Weights of a small image classifier.
Model: 11.6M parameters, 48-pixel images, arch mlp_mixer, norm layernorm_no_bias, activation gelu, patch size [4, 4], layers 14, width 256.
Training: soap at rate 0.0018, 7000 steps, batches of 64.
Data: trained on rendered scenes of toy objects such as cars, trees, mugs and chairs, 48750 training examples.
Rows from block 4 of a small image classifier, named by matrix and row number. Rows with one number belong to one neuron. Each number is 500 + 25 x the weight over its row's rms, rounded and kept within 0 to 999. All counts start at 0. Numbers have three digits each.
After each neuron's rows are labels from the 100 images, of 14976, where the neuron reaches its highest value: "strongest on" is what is common among them; "colour at peak" is the nearest of a few named colours to the mean colour under the peak. Only what is clearly more common there than usual is listed. The data: rendered scenes of toy objects such as cars, trees, mugs and chairs. In brackets: how many of the 100.
# fc1: MLP up (model.blocks.4.mlp.fc1.weight, 1536x256), inputs 0-255
# fc2: MLP down (model.blocks.4.mlp.fc2.weight, 256x1536, transposed), outputs 0-255

fc1.214:519455527486508480495484510496511503470488548453537520492466522489482504539484532492491522479507499498517513541521515482513467509474504519474523537584535496492520478504510529519512443490510492552509504487512504479460511483491473455499533538471452515502492502474539500478497492521532524490531527529507506530486519477496429488501486523496475499510441495529503481503460505470503512520511498524505497517477475529463495537498506494480497505487464499488492474507520542497493490490470510514494489486509491446473501505435436526509553482486446519516483528478529518527535437489550483520510490506509484505540529452534532482531537521517513504554470488501475505553521511490474481534544530525524496518506457501500458516502513490462503467518515502515491480506503524499464525508510516
fc2.214:498505423508512459520505508544516508523484492412486493485525492492493498505489508505553459493523520493484459526502505504476516511511526489550513485522497514497526483504502477503506484501483485457536500507484483506485495478525491475535473454507497488493529508465502480491520516490530510483540456457499540577502543523479535546517513505510523491531547510507509503499502532502461511485484496534532492515536503504489507506503478491518496494484460536506506520495511517468508502489504472481518519515553510505509487477518491512469463500503504478502522518494437509484487529558473501491437492472497511478445488522501563524512502503535468484488481544500483516469512486501511498519463503526475497503504477585474481468517456471470525521471511529576539514500459478508501464513480500
strongest on: ladder (29)
colour at peak: grey (83)

fc1.222:547518529492486482531506510496478480512522534473471501491455487538498503497491502527510495509502553489504467498474468516526538530508504486464542505537506503559520552460477516520487480520507506530532475492583519523510461481482487493477471506513433475487527439501511456503517507492521526463491487499508496514489500485434521461522506504496507530486527501502481501495524513474490487528476528473528491468451508480504520488468521539519536519518501448520521506515479484464509473528447479507496503472521501539517463523489440479504503479519483478475482482490492532512553451512530530484494516470504475511503496528529546471529511541488496492500513530510475468557520538495513491526471493484486489526519527469512455515507527529472506494515487508486493472483523514508487474510467563
fc2.222:501502522488522512500489521508495503473503501383497519476563486499521512501502504482507510497494493491504471539485514488493495596513512505456501496466486468489520496500461500509487527492544517463528500471499518488520491457526516515479517485478472484498495515489489534483497483499474482521502508542502482547488514507475485489525509488483472492539525507510547492503473467470515543520515484462487518484514490451503480498505480482484481516524479522467492451522459512503476485478501450535487478523592463518508520498482476452476514458533526535515514503509487513514465512496520484520466511495531494530439501502496511472481511505493516511504511499509487496452500475540475502467502456468497478497491500533524479479530423500506483423480493517478509483517489497506541475494477466
strongest on: ladder (25)
colour at peak: grey (46)

fc1.140:458480492488509471560516519473470547482514514517483493472529480486538527515520442527513532498541474512526522488518509503456520456494505460501489475526483520457470429485483490540483505464452502499478537502468512488526435491503504508514541508529504538507490499544499504478501513495513459480484480479519491516516461472493555494451502495471518516526543445519507490498514492517524486544498536495512485522512488469536549478500506449487522486539493503498553491489493544483512537528475475512527536515487522475483529491492509496496506501484487491494495460523463498526496466496486524486556518510535489495524491504485476484499538503527535527498524479438474526503511514471518519520446478517471509509508534497531515494496536496469511506477527509502491564480512492542502495525540494
fc2.140:490438521514497495521513497465522481483501516484505483534497550480516500501489466507518478540501523498515492507484497498511487508482534499425512524501497518473579485483499496460478481478494503513556491479482525491467534494533501490478476490511543509453517495533500488478522478519490507489487489500541568539508516508502533507444516564520508507537471532485542488495512505506484474480503523481475540495510471508460425498475490489477463493465526468509489489518518522550522539496528507510489521503509499501526485497485529506490476499514455525504508507509449517481517488466521495473545490510515476514543491484462581530495494517486536514477484517476505485456539482498514490497511527481502510428522483472500477523556464469493544456497515524508481479472467506499471513499497496
strongest on: pink object (50); its colour: pink (32)
colour at peak: grey (50)

fc1.665:535525478504516535497474512476485530496491471445458498494555497502503494468501492509497495515530496502492543495483502507521498459501499531521472525498480479467503484518496511534506502499464493443508496543553522529504542532467502502516516510499522533530472484473474476506508500528466470509472475482458476549539505534421490466517502505496486441509494473457506527527481493559461468507473505509500526495560490507487529472494497498504521511486460521497505428474494476479469485501483512461541517533538484512498524503481469497515501502479460464507413502493502534502499516492524512510498504500500545488511461496459521501525512507501552497539513506524506503490501508522488490481457473495532534503536470500526501493446491509565514465550490528465501508498500475486522497513508500
fc2.665:485545484474500493501495531471520501516494524522466481501432504498532507453527521479492554497540520507489500505501496499469485478508497488509477486474484496510483511542507494483461508457521507474430466471513490463519497493522518488491519471496473480475519497465481493479515478518473524491497519515473502484517517473536483478501493522491552555507500504463510491493509489482508505476475514463504505484496523500476468480516483489499488499446541507481507527512546472500528495506587487529479489477454460508514487475498524476532504462485482497451514508490567487498517481520516509433510499505451485511485522516477487516523471466543474496459500483532485518501489515454499487523503476496502441503500500523448475497522532534462451556472498438559488479495524522489505509529472531
strongest on: purple object (56); its colour: purple (42)
colour at peak: purple (61)

fc1.262:527462508479537507533487461553522493470516499509530513494482508490487494534475512494516501483516492510507492475468510506519509461483508487510506494501490475481508500533509549497510491483512533487504509528487511468489503466516503491503505507495504555477475499520504508458447500527489474506498527497451459528559501521504516477509505447541477509497543467488497490506510512490506490485501511497465532546529461546546468503524507508528536501478525475496503492486491527553487515533477480463494478494550489493542480508515467482520498504501488469492505500509491482574500466461510494475526498511508482540503518496531480565500541530503499503498483507528505532479473524510521514511440556500489498475519551487507534470435517545478504551545472523504444472525441494520516499517541437
fc2.262:517558504484501483477493479484494505479491494491494537493511469489502503505509503522508488493529493490507511451491524506490453514489485524493489510508506509506467491466489518496526504496493496450512492510538507448487506525475501504493499502495501450523495510522488472535494477491459506491490491505503501493510491488482531523517502514496511521474493483505513500509451434512498461518540528524445509508477476475469469502481510488518500526530513501483505443485526483523468533481572513499490510548556520512476513476486551512530477492488511513502493528540516489525489484500514459480482509488497485488547600504466468486506446497482488492458499492518474489470489472451525480501536457483527498523496509513498458474510463485501523567481525365497528476472513476504488501511521490
strongest on: pink object (43)
colour at peak: grey (54); pink (31)

fc1.419:515471505509499508491506483519478510525499516449510491512506484467499491531518525499515467508484527488502446490499518507531476524457531475483520519507509506493508474479502503499513494534500476500516482507528503514517504488515524539481520485496455446497510529456505545499534469507468497516490532532506566533446504513437430534495489489523453517548520480549468508483522474500534491473480530521536506503476514517505527553503522489485486460478499506482524475485502459511498420488495518557459481487503519494519532507489488486543538456477467518486518499511538497514493477489460537515516476481520473502493506460508469477479488510493456486485504536522508492481527460498501520524517505466491470522555519495491511515477497500498550492513508456461530504474515531485448507565461507
fc2.419:507459493505478470515471486476490501506497524441508533508480542491486496467494515467484492494497519521511440486503532485517524501481483535490482502510482513488500515494534515521496494495510524538538509515506499479503486521518478507471504450499520486506504475494501469498536520498480499514514508453520510452515490488523579509516502491501507531511496533459548494487492429527506559539529461454487497496553525494462486501500521499461476530487502485456489517517507471473515527484523474477491488510494479497502492519513544524451505489478457518477558493578512487487460494476514464482479493507500508488496544498507565472515548500509445494547496492507501486509497498547492509446502497490500500511486503559550520500548481503498494513442496521569499524467509501512467480512504512
strongest on: green object (47); its colour: green (35)
colour at peak: green (62)

fc1.112:541526532482509539455527472482548520480494513486503479500480546542469518526458516507510489518501518533482490501495517498520531494513502489525470536472516488510464471521503552486492488545479544541492495510482529496458540494492478514488535477454500482521472499526540507459475517507519557538503499546528495508492484493508518509509499477509480482467546504503509502440497495511524481468513476483507532486496465514516511506552483499569498485459492471510456502489444474521509509478486500498526513477516459546488491531463506492498525549491488521473501435492487483515471509504499487508478498518537560490515537498487481499495479446489485537523482521523483538498521473498478518519533514519513514458524492524459539509542480521511484503492430515472485507480486527476497502545539520
fc2.112:504510463527499526516554540509456485565505479509493550468523494527522533488501499473548535479513527485521513463529501497492443474491484514482477507496532534497517485493523496527503527463518525491532482516524498509501485523476533505521485543520495524503479494512484492492482498483528512487519471478482563543474527512495483479498491542461532497465529501512554516530477502506496519504517502539487533486490487487540491517483505506491496492574470519512489452529489459502479478491532485507518522432511513472499495514535545502533522453535537523503518520483479517486489547514521510477473488522523500479477516509513505474471509515524507519487492497444494518462507508546532503504511413481489459498495494456513504513503483496473487535513546464535541470494494492500552473493486459
strongest on: ladder (26)
colour at peak: grey (52)

fc1.111:544466488469467550503498510522519510474511550495525488509504526518522531504514519489503482512473509446490520479527486533480514464539484452533465508508488482521542473488516481515513515480474533527508511503477500487528496480501532545508509537526539493476468470538501496527474520504487433508523510514498498461498526504530540532453458461525495523495497470506514508510501515508527481529504519484502532482458488527521461490492491500508512536488520493496527501500476500525498488559488495508456474429474519525465509528485509547508512498468512454497459481483490492524495457479478467525489500536499499483507489513543455578516508559499508486499506495496496512423503487501519511530500510505498465479507521514488462495473491531506540511488554499452522519540523491522520528514521450
fc2.111:519510489494509560493512438433498489489526473521510549475503489459520483514480519486497533500500504498503512468500528533469516535497508509516494499514488514501509511535479496540482485491456478512498463531526501465493480545481447458453516481514514490514494495501515469518477500514466527490494479520504535518502507496469521490510532517519465462485489512469552513489462475500519491534508517504497508536523503459455448522481462497513499512515487528531503503503538511467452482463513526440515522567574465528495545521497499484506485524504532497483484498545453511489463516499498486473557507502507508505506568499463533419522474485479470496532501483526515502510478476486491487496484466510494514526499489480461506481492451459485513491516528475504470494472506475497509485477482489
strongest on: purple object (45); pink object (35)
colour at peak: grey (54)

fc1.608:546486508500497487553515451521463480496528499427476502470476475495459508496475525539487457499470563494497468490490473528525511512498495471482519528526510512528492500512491525507502485521479527555504483520562494508521515484464529548458465483480401441502477506501517511503548504522497518492482523527509526527472509527430454519535477499498424522471529508540507480504531483462525521482499529503511508471434509505466524514495507503514507505504511501500498506487524488490507446470491533497493510493495518528528481523474530480519504472494484496472527490488511514482514482477481557466552488489500475464494498519516493489474504516490448493485495537509510481527511470523517509526522475463482501482526520505485472504505499523463521521502520506503510508498487481505504503532458517
fc2.608:515460478467504470517454541488494490530478501455501511507478518481470500475494516435530529501517487510506443539503492494496492509492497499495514509492495535492526498475491493483509521499517514469548525494524516480498510492507484513514521481468477470478515492498486490513505508505461503524516523466520513492527524506549548543489508450514495534519514506469519509505488440458493570517505471464484483509573501510509485495494516521502453509473537498467505483514508498513475487509505463603506454524479448525509497506496485505437469464531453504478552500578509521498492483509512482512442507496510548485488485499519547457510537517510462511518482507498520478478513505566500511487487488503505519521484476528527487502549496488506491493450496491522498500481494487499467480518497515
strongest on: green object (39)
colour at peak: green (58)

fc1.405:525491496513481520483489524558469509481515488512530517464542512534522515499502489522533536458517486471492472504500474509468499492510493535495516541486516485491504526467500482485543496475514504472512502583490494529512486453494503502543521512524574500500500495484442456536481498508483539500493508487506510486472510492467498523435520543488505486525491489492505516521533536505495488470457489515478513560499525512479496520527505463487486512496486530471484476474447497551496509512481483461493474501503473566537533495520521467511439496458538520499487513512495490482533530476556464497422508508505518509489526503504456531522501507510453470509489491481500503522499486516491502510463538495513512478483525497497512520475468547544495496521519487494446462501508506485542475527511499
fc2.405:482493529464508494489513455494498488512495511520503486507505485487474515537506498540444496493496517536492507482503519483491437492492505489434499477494497465499482501488483522519526506510485504490496505480512502486493507503508501486499518529488515535496491526491499496491506483494472501501516504555499423514486484488452513535490517547494485452519515501506511513491494475538517482486513505487501509496446503487480508527478480481506502510548501503470491516508520570491514501478500483479509481555536452517501524498486493497473547506494493515495518491519435492504473498529441476456444481487484467503479627479495510469501505489517471466517517467496497479566521507509483518517551438520480498453511471494486495515515507494503549550510493428510545507499511535505519481527481479
strongest on: purple object (59); its colour: purple (35)
colour at peak: grey (46)

fc1.625:519488491536508482487496441495491473549484517425515475484553518527541488517444501515494482500550491482479457532516485481487507455502496504535444496512488454506517495499481494527519496459481496518543475493530493524512507487482478479548550523542512489513516515503440494522492518493510516542501485524495481553512508499452472510470462503511471494522484502478502512519521528478461442523457510498472499481500539520473562468483516516517491479503509510493455532509525526494527510531493453503497511525507478483499527469508485490559549517509502483497509508477517509476488528507455510475512547468514487487510497498503447474535531526509556513502526488487501512486471497505499507500458519462493507478495532450435490456507514514473472485502488517509512518513521500516494476525526530
fc2.625:502578541511494479499474584484525510467493514560505478467468461507489488476496494513528504509504453522519486459484500500514524514531504478462522506512505503511485511503501519493518531512484461486446516521500517488519497497536504510470507501490553550498472508499505483498495490474512493465482476507489540505490499455559512516510522505510505540498535508501540498492452463505477511476492516483464485522527533483523433495527492514471520497486489471491493487474485473490493524475550483462495487497523514509515497504499508481512460515485409504496480510490457472528531523486535487481480490505498496497509508503499508496501395480461457484485574514503517521520462513526515494482526485526482532518509480512501490484503487541509479534543464499490496528504474511518506470525453519
strongest on: pink object (49); its colour: pink (29)
colour at peak: grey (61)

fc1.241:508499521465460501447523543443481519477553519508472517479558477485537473486496540580470500497467528481502495532476488537482456482505510473488491518506525485472523487512474515499490482499528515466477533520544485530498478458494512501494495533497530526544518520508474484525541532510482484503466474497519504436475523492486503534461492494507500487475479466496509506498489518495513522512506498493518483513490528470498441495511511463461517533508512518534475486460486500511515530509454494517492517493553521550465516530500492478480456509515505468503478490465468484479512553497525516532465513490502483485492476546517497521508506488504508516513485489499475530565506484549554456490476483496481490484452500507533541493455507500499488493534518490481503500453500490484557516534525528
fc2.241:515506528483506487518549459493509497492477508509496507547478527482472505523501496528451497503506506514490520496511526499500479515503535496505473495488468487507523501475499489473484521490483478497513551489486492485484477466537513486519536480498505483498485501505513493504490496523496502485500504499509484526509504494471476554493515558505480450488504517506515499519514495510476532485519514485469495477468515489493543485492480482522488497515455524462474508517482524508505520485503507514522541551563445528524513511478476518460584530510489486534468482489463500496459514570476443465464516489515468510458591494480494488499481501541474487485520487486508498534513496517473537496544457517491490514497495425509500533510494502502502553521481423466518487492503541499567489523497439
strongest on: purple object (38)
colour at peak: brown (60)

fc1.282:508511547503497496551486527495509510463521489550505505493511517469524500492501485501526534509482517480497488503500515515513494496486508496505524479494545532507500499507492474571504514470487563516504536511472485469470513436497427482520524535521489542476483455508531441505481550512491449547505499509497512498524511479479508452492527510495525507539528455499480492532523506502491459521500497523517520458491472529503499496472550459520507487520487486489562504469501533481450512493460468508517475509492499485529494505522467495515540495484522481466465500538497494526535504498473500508560518479502531517496491517474530488492515550520502468530495518508480513475521493475530462508493495507469561497519536514509457525494507468511536520549523483541486566491497475531504484529494485
fc2.282:463481528545486505504558524470475504469528518486479489510529522514500513548495477492480501472461491497493491512535529513492480510505493510463475494505505463507518501497488520469475491531488516477495503526503485522498500497471513478454501492502523490488484475486491491486512493501513491472504509434493522580499515490522504545436503486501490506521503485509522498492482467474502486540486485484507527482538516537469479491491482531439505488519459460570525489482498567501483471470463548531495464542594464522498495504508537459484468488499506478505462486537501472475452469484535484512540507496512499478511552485465519516500523463495527492475499516502541474465506460508502499511512496514480495476497498505556439492475466500524478504460458512483492496520488519479499512463486528
strongest on: pink object (50); its colour: pink (32)
colour at peak: grey (52)

fc1.544:522480503504530487502456473472474493479487546485484501527498460518492469496550540493487490473527489527513491534490538540523503523503499507507510510569512513490505534522487462538470534512542467540507483462516512531504503491499499483528511486521477484459493514474511493480547468496493513504535499509459461483482536535457479545496475514537463497492500528481497472488484512531533482517481463473492480507501499545509512496476479546517504517488507480510524438502505469530512482518486485510470499486502528460479468549491480508495486468538495503504526505476520538459493502499488543496527504494459537497528502480568464465517527505517478510520475502488498452492485508501563483482520508428522493474495546485559468543498525534458508508474544511523510523488528502527495506515511541
fc2.544:510479519498517505514522484538514515525479491398519538464494519485529507495500508534466497513492501507505502459483533493478506544472507509473508500520493521509517495461506499471517499504481510455507467509473511473492495457517512511495498431454507483524517477555480481515480506518467482501490494474504527555537498517486536458581519465523498500521491516520495511497531480528565529480464463501456488503491477464476524500491486514507508479477472494505507503502510517507510483511502499493504451489501466480518533469492449493528517460457494510515475498529481487477501489491491483534522492497500495479457548509490523432529533488479547499523513487485535503509496508519490505458524499508482524471501518537417515555488493438489461504505497452523509509483520482471509519523474486
strongest on: ladder (26)
colour at peak: grey (58)

fc1.57:495485509526536469487509476480476509489492497523502511448493465505550513490510465516482497495528496511480477530534507501452530446509484489586479484520508493508493496497507465540527481470491462483494508493497489522483497460485505495516533506529544577518488495529473486500524489491460471493488512512520470552507502476508535488471490469494486505514513466418503481522479512488515479501472501520495461512503489503518537468495467487520523495491533513519507535515521503445500510544523435507506507483482517474489542523494497518506492480503431487496493491503500470513513527490449493462537516450490475502512515493503455490495501490535517502502533495439481493484517505482489516511464493463452473530444510493489494477515493457476466543483489483555499547508527492544513505544521490
fc2.57:500517522537509499506504530520507478486482517534488509524522500529478488490514495521539531512526486485491489504506504517491501473507494479430499510514513507497504508524495511487501510487502567502521460473528507508494502555506484465504488449483540424503491497479473501509502503485504507520499502409513568466480496509532463463476507478490517559563502503522497503524537467511490552485502502466497497487506509511486469501473488520462499515494498456523475507491528523499533537525462516542529512492508490543523490489510549509471478472534410529470411504501448534505495485461522511524510482516499510493509442512493547502477504518477523525476480525530500514495504507514491505489526536528530534500497489554480487475519505525492509490538479480519495512471490496524508491489480517
strongest on: pink object (38)
colour at peak: brown (65)

fc1.19:536482507484501504508494448512513518465499512498543500489517542480470511510485519526533486500526529500514496525521499547485496465497484463514500476478488481467500479487499494490518507469506536494505502529486504458529485443534490471540532501486493529484476502497471465483512507517486462544501524506494468482499528509504514470456504506512506513516532455490499473554510514445532528512546520516524514509466483519497461508505511496492500522479518471449544543494482514527518544509469480452483495487562454460545462490520472501526492507465512486477481497523473461550541505499459495497515507532497530547482499522509434521521478567527516493471531519517494503438479507512520469500474511517509518479481557505499490481453492529461526518534528504535479483532500484512517532512525489
fc2.19:474503485476495503499535453511474492476515526524505496506552493481479496506506489517447464505483489510542506477493563521494497503496496513475502485493507484506531513482473511502482492502496500475525492511494513493504524559504482487495516510503481505510485507522485499500484489493476509494498504520502461523492517515507505548457537492517518473523522463500532487489475456507517442511494497502514510518473499496471494482482492473468500510539508522529496455508519494499491473485530516468507478550575430502519512496501548489535541434507518472527555502485454493497411494488491465462498493512491497488527631489499502461511485490482526510474507493509490491506492483492460516504524459494485483505483494505505501485529474491557505528516485403502529506495484517484458494507489509
strongest on: pink object (58); its colour: pink (33)
colour at peak: grey (49)

fc1.635:504483519457462508504545506500477466495510487460513539470542516505466498478480442475527486483506514517537491484485499499510506507526506472485491469500540522518485541492483518441524480488456541508484501454549536557494558502502484486471521469519442490506501489492504515467511500507514545508511534510492491517486526501478477466502496532529437499485510472504533511505518520470493526464528555497509534485432495553490491535508493507505502509526484519510496487518489490516479470527531509473442495468541493540508473518520467481527499520499499497536515493520513478483504481449496482441538489476522534480492539461491522471518501494528538434523459509535464541517514495494519517495517501515449500468468460499503515462517495507499481466484474493497524508508512515509489470485498476
fc2.635:493477544510497508520507440467503468486460532436503519521502503456513507501486491497495491524451526520510509523496523471523500465506521471453519494503492476488496488535494468518497523495527515533485497531466496511480504499473527501507505525517490548473488497495476514497475500480458528516499499528505507514511534526525538475520491490501491562524495516497501516524405429483474505535518492476505480491544471491455495474510523512513509526459520538515494476489504480496537519466504466548519450496562522500480477484449523475474528432542492482501545502487516532501488493490485504515465473492539467490450454491506512518503505493511471532521484517520478511539508484454517489490508482508493481490505490522472477489504521517460489474487509473529468475451477474493537451508486465
strongest on: green object (59); its colour: green (39)
colour at peak: green (46)

fc1.473:495493530498510542501491504519480474499534521444532530478467513461501531496514491473504455555511515537525508474473502528492497513492523532450527508518506503507529519514510499533484502534473505503546473474488538507511487501500522516471552494490490518502503535537499502482490501491499544513510480516486501489492464513452463520481517495459551474543513491531514478477516474537532487481529475497499516499488507510482508536500492535520491509495497483529546460545489481501524470525522502524470524526492473518474549504482471524555519445470430523478524474535493497572529495457479502507516510494499472529471476466495455471539486511489491498569509495516501511539489544506475500451532490517493470500548493516467464524493527520500506444525497493451489486476501527510478482513512498
fc2.473:530475496512489504534522450485505518467506514479507511483516503469526470517518473552504510502479491493522511476497536502491486536473513486437497507489476436515493492483512510491498485516515493486504553559509507437501531506483513488493504517522512467447515518506494504465520520513469535492497509519495535503516516500462511491558473444486500541541524493515578523512490524500480479536509494517490518493462448536493488492485515508478511522530494471504491542479504513482463498489531486494515517558576501506490468474477507514457505514475516482492429500470479496502449515509506494470509496484517482508514580480483573520494536509508495493495448496482487456473474511497499497511532471535492467500498488492501524518508467495493532496478480459531496476478513523478530482488532464
strongest on: green object (35); its colour: green (25)
colour at peak: green (36)

fc1.35:512451528503489518474510458485477517519520493431522487485540507505449485500510528529508505522490534498569466489472520500543504523502524480472505537509513534500489516529506544472536463529490522513509494482550504551471560513464481494488509464507417429480511495499523518471524491494460534516479509560489495522495524512460471493503517513513441503527536484491523517521526513458491498483485530491540521520461527525505494525486536472513487499499471472500469509519514513515491453486509495498496483493520511512506473534496506484494553497482499478506512486506491509527487511474480506489524513495520546477488543494504509459494541490472516503515433502521499536508517503518546507527541503439504445488532521509499523490504515509475528487538502511500522499468484498537485469519495516
fc2.35:508491526476489485526517522485487491531473501414489467525470545463489513468489496474500506498505489498493519502491501467471502489475505438498518499496511508489507490494521489516527507479533505514515521532476512483472508510506529507517526450491504492498488512493503478504478478511480506518498517464496556506519546501537544480556496487540484531521488525512519510497467435506485567492498486468468524509483523490476486495498514549486497513437526510475507470522496456480506498499548480514507468493547495539497531503474500536491493443550475491462559510549497496489500489497514474503480498481516484474484449519533560472515530515539486542515487487546542487510506527492491510512523510475486520527499476569465505515537505489512499521448475485554500500511537487501477474546504522
strongest on: green object (64); its colour: green (45)
colour at peak: green (61)

fc1.582:489525517523516452577479492468496482508522491496484513473496530436550488490493437486482558495548515518517478512476511514492524492484487441531520517493509527494497507480503527541521525497448499471472525521482488468498516442473444490478516506483487573504505476500494474475457510516471472482504503516526491484501500526455500489553495474493508504536508501529477509521548495505473485497513494502517535512508481529544502512521506470460509488528509483524556479515513504475490540462485471490506519509497498493540540506503518476525507493502492445463474499510517501517497497504445507513540491476491458500517498508478492487479497460518486471493505511527480492492510512533501488518522523460480559501537497523502420533505480504473492512551463486486485552495513488502512506549478482
fc2.582:467473523516484485490517583533483485489480498532488560477475505536499507485489474546479503504501514485514558516502510519525484475493516515448493492538517521520480497496514492503507481498505498485511497488501503512499518513496500498477529508502537467509463503482494486497535516489539479533484475482489534486504487508556472489479505513495481528551511492512535474537466453493489476508471477468494496511549511507481501493493501501481515495507480506516490460483527503461502493562466524523483450515495459509491500508497536486441501506517520489448476515522516509489488491427501506512516485486522575482500526475448530531518483515497509509492449522527525476474526522428523487498473456514500496512494442575491492480503550477478487452483530482528538485470496527486497478459488483
strongest on: pink object (43)
colour at peak: grey (46); pink (35)

fc1.533:500463520507518494524517523507511496497498528508499517510485491504510504518532494498501519474494522521480447488474554499486518506508513544491527451537502522508560545520542459482502522484483459520549510482530514541534484478518489452529464507530521518506540450467474492537533489520471465483500526448526546491502517540485497499514520495506495480504530506455483528497495496506558484479507480469466498544495507449487497524492530524492497520487512510557528464513497518508495509515500527492472495503478525456503484504486466541507468477493473478496470521473525556486477469516536463488497520531429487517472471503541504497548488522531520525468510488500537463526497515512523488513510486485499507543496511473512501527476502493513531504491540472568496481559486478490493462488490548
fc2.533:509521508550502487508513500500474497532455483475503535477537514551520502489503526541498506498505490510507500533503527487488480513515493492490483506499499487480511496442499500534494508502535536479540477522502511498479496478505519533497517479472512488521495504504464509483497489489498472479480504525486452531531488516515503505589515404502522484467501487507451506500553539509506530486476485526485495494515495476507557478519518506518508502444467496527502481519469544478539479509498476490504470499534495458497498484515482514500505495470452508466430470479459489521492502517540547560590526507511487543481501499473507466503498512484489461505482520501537515493538499493498486469501480486465528535514547511446501540542514512488476534485492444520516511503498467482477509510499490
strongest on: ladder (30)
colour at peak: grey (71)

fc1.495:502509488530528502529497500489491496493540481500456490488496485468462513454503527507476491495525555512491488493460531535544527490490498501510532503470487507492520540508480495513502513530528547496539473559536521518557498472539494493521509458537467521525430458498464468549507481521521477478491497457520475500473523501451502490495489471494513541519552517548478443487510470509526498479470552493498486487525491494533484469500544492491504555527526513490527517494522500482488487476493520504520486487500528495512498547502526485490499494496487485484489521501488481456491537505485507518502496507496493463503495550462476485501504485445448564483512502534539467503520481555488525467461481448489525518519526497537480460522529530479507512477494469526532516500497491523518470500495500
fc2.495:508481527515477488499507463502504505499550499455508535513518533554524521493528467482510535476510501508499539506487499514468489508503510525490482513509541474482470482454534474509514534512529471508542515477495497522474494473467473564502479546503493478493511509526502488524490526491484485509497485519449495566485532503514511482443510479527483430446469515507486499499570487486512525511514526496533511516482484503468483480501483470479480512460508523530500464502498472501495495540512449527510425527490469507511479487482451493492498445481500481495499512513496504458499523520508441565528500525510502517555514503498563504508491505502499489486426506479515497499501491473508517519532560529535494499494533539475528518506490515503476516535510488541507499496540484483502512506474480
strongest on: ladder (28)
colour at peak: grey (66)

fc1.762:522467527484480508519499495522452500486505549438507498500483503432486491549468511513519514518509518502501493495493496475512520522489535515454534527494505479549491506478503525519522497521510495532486498479534510529510515511493487498459499499499448444507501469496511483488488504505502497481522521545509503540468516500443470485492508495517439532522497492533483463503509527470529515498471511486528512504436499538501491517489547487499525487521491454468535473472525484475479443498451512518477460471508491522542495549512483482491526451512489525515505510529522538503536442519512512491525531500513468474519520498520507473533501484492462453515458510550507513553525515487504508533521512451471457495540537513483452518500516518467518491502490493464521505496528508520460480514457515
fc2.762:507501485490522483492505495475517466486466507363483513506527523479528502482489493457502504506486502512497447509500537487483449536499513492509502515483512532494496480502498500494518519484515520482562480507510508512507522514475485499521515490499517471489496492468482497484502502508466485529511497538500528476500492488526539486558512471514490515546516529473542492515463439473478532532511472447515492492584528506466499487477492506463493500477496504463502513500511483520510511475526467529514510520558484504509513483491476511475487496481501520479538520553470487487443494484499482481449485505533487494479485504528559472506554501498447506499516486521489472492506552513503509480501497489495523538513470548496490483507475464492495529465497477550504472469489473517480442527490504
strongest on: green object (60); its colour: green (37)
colour at peak: green (62)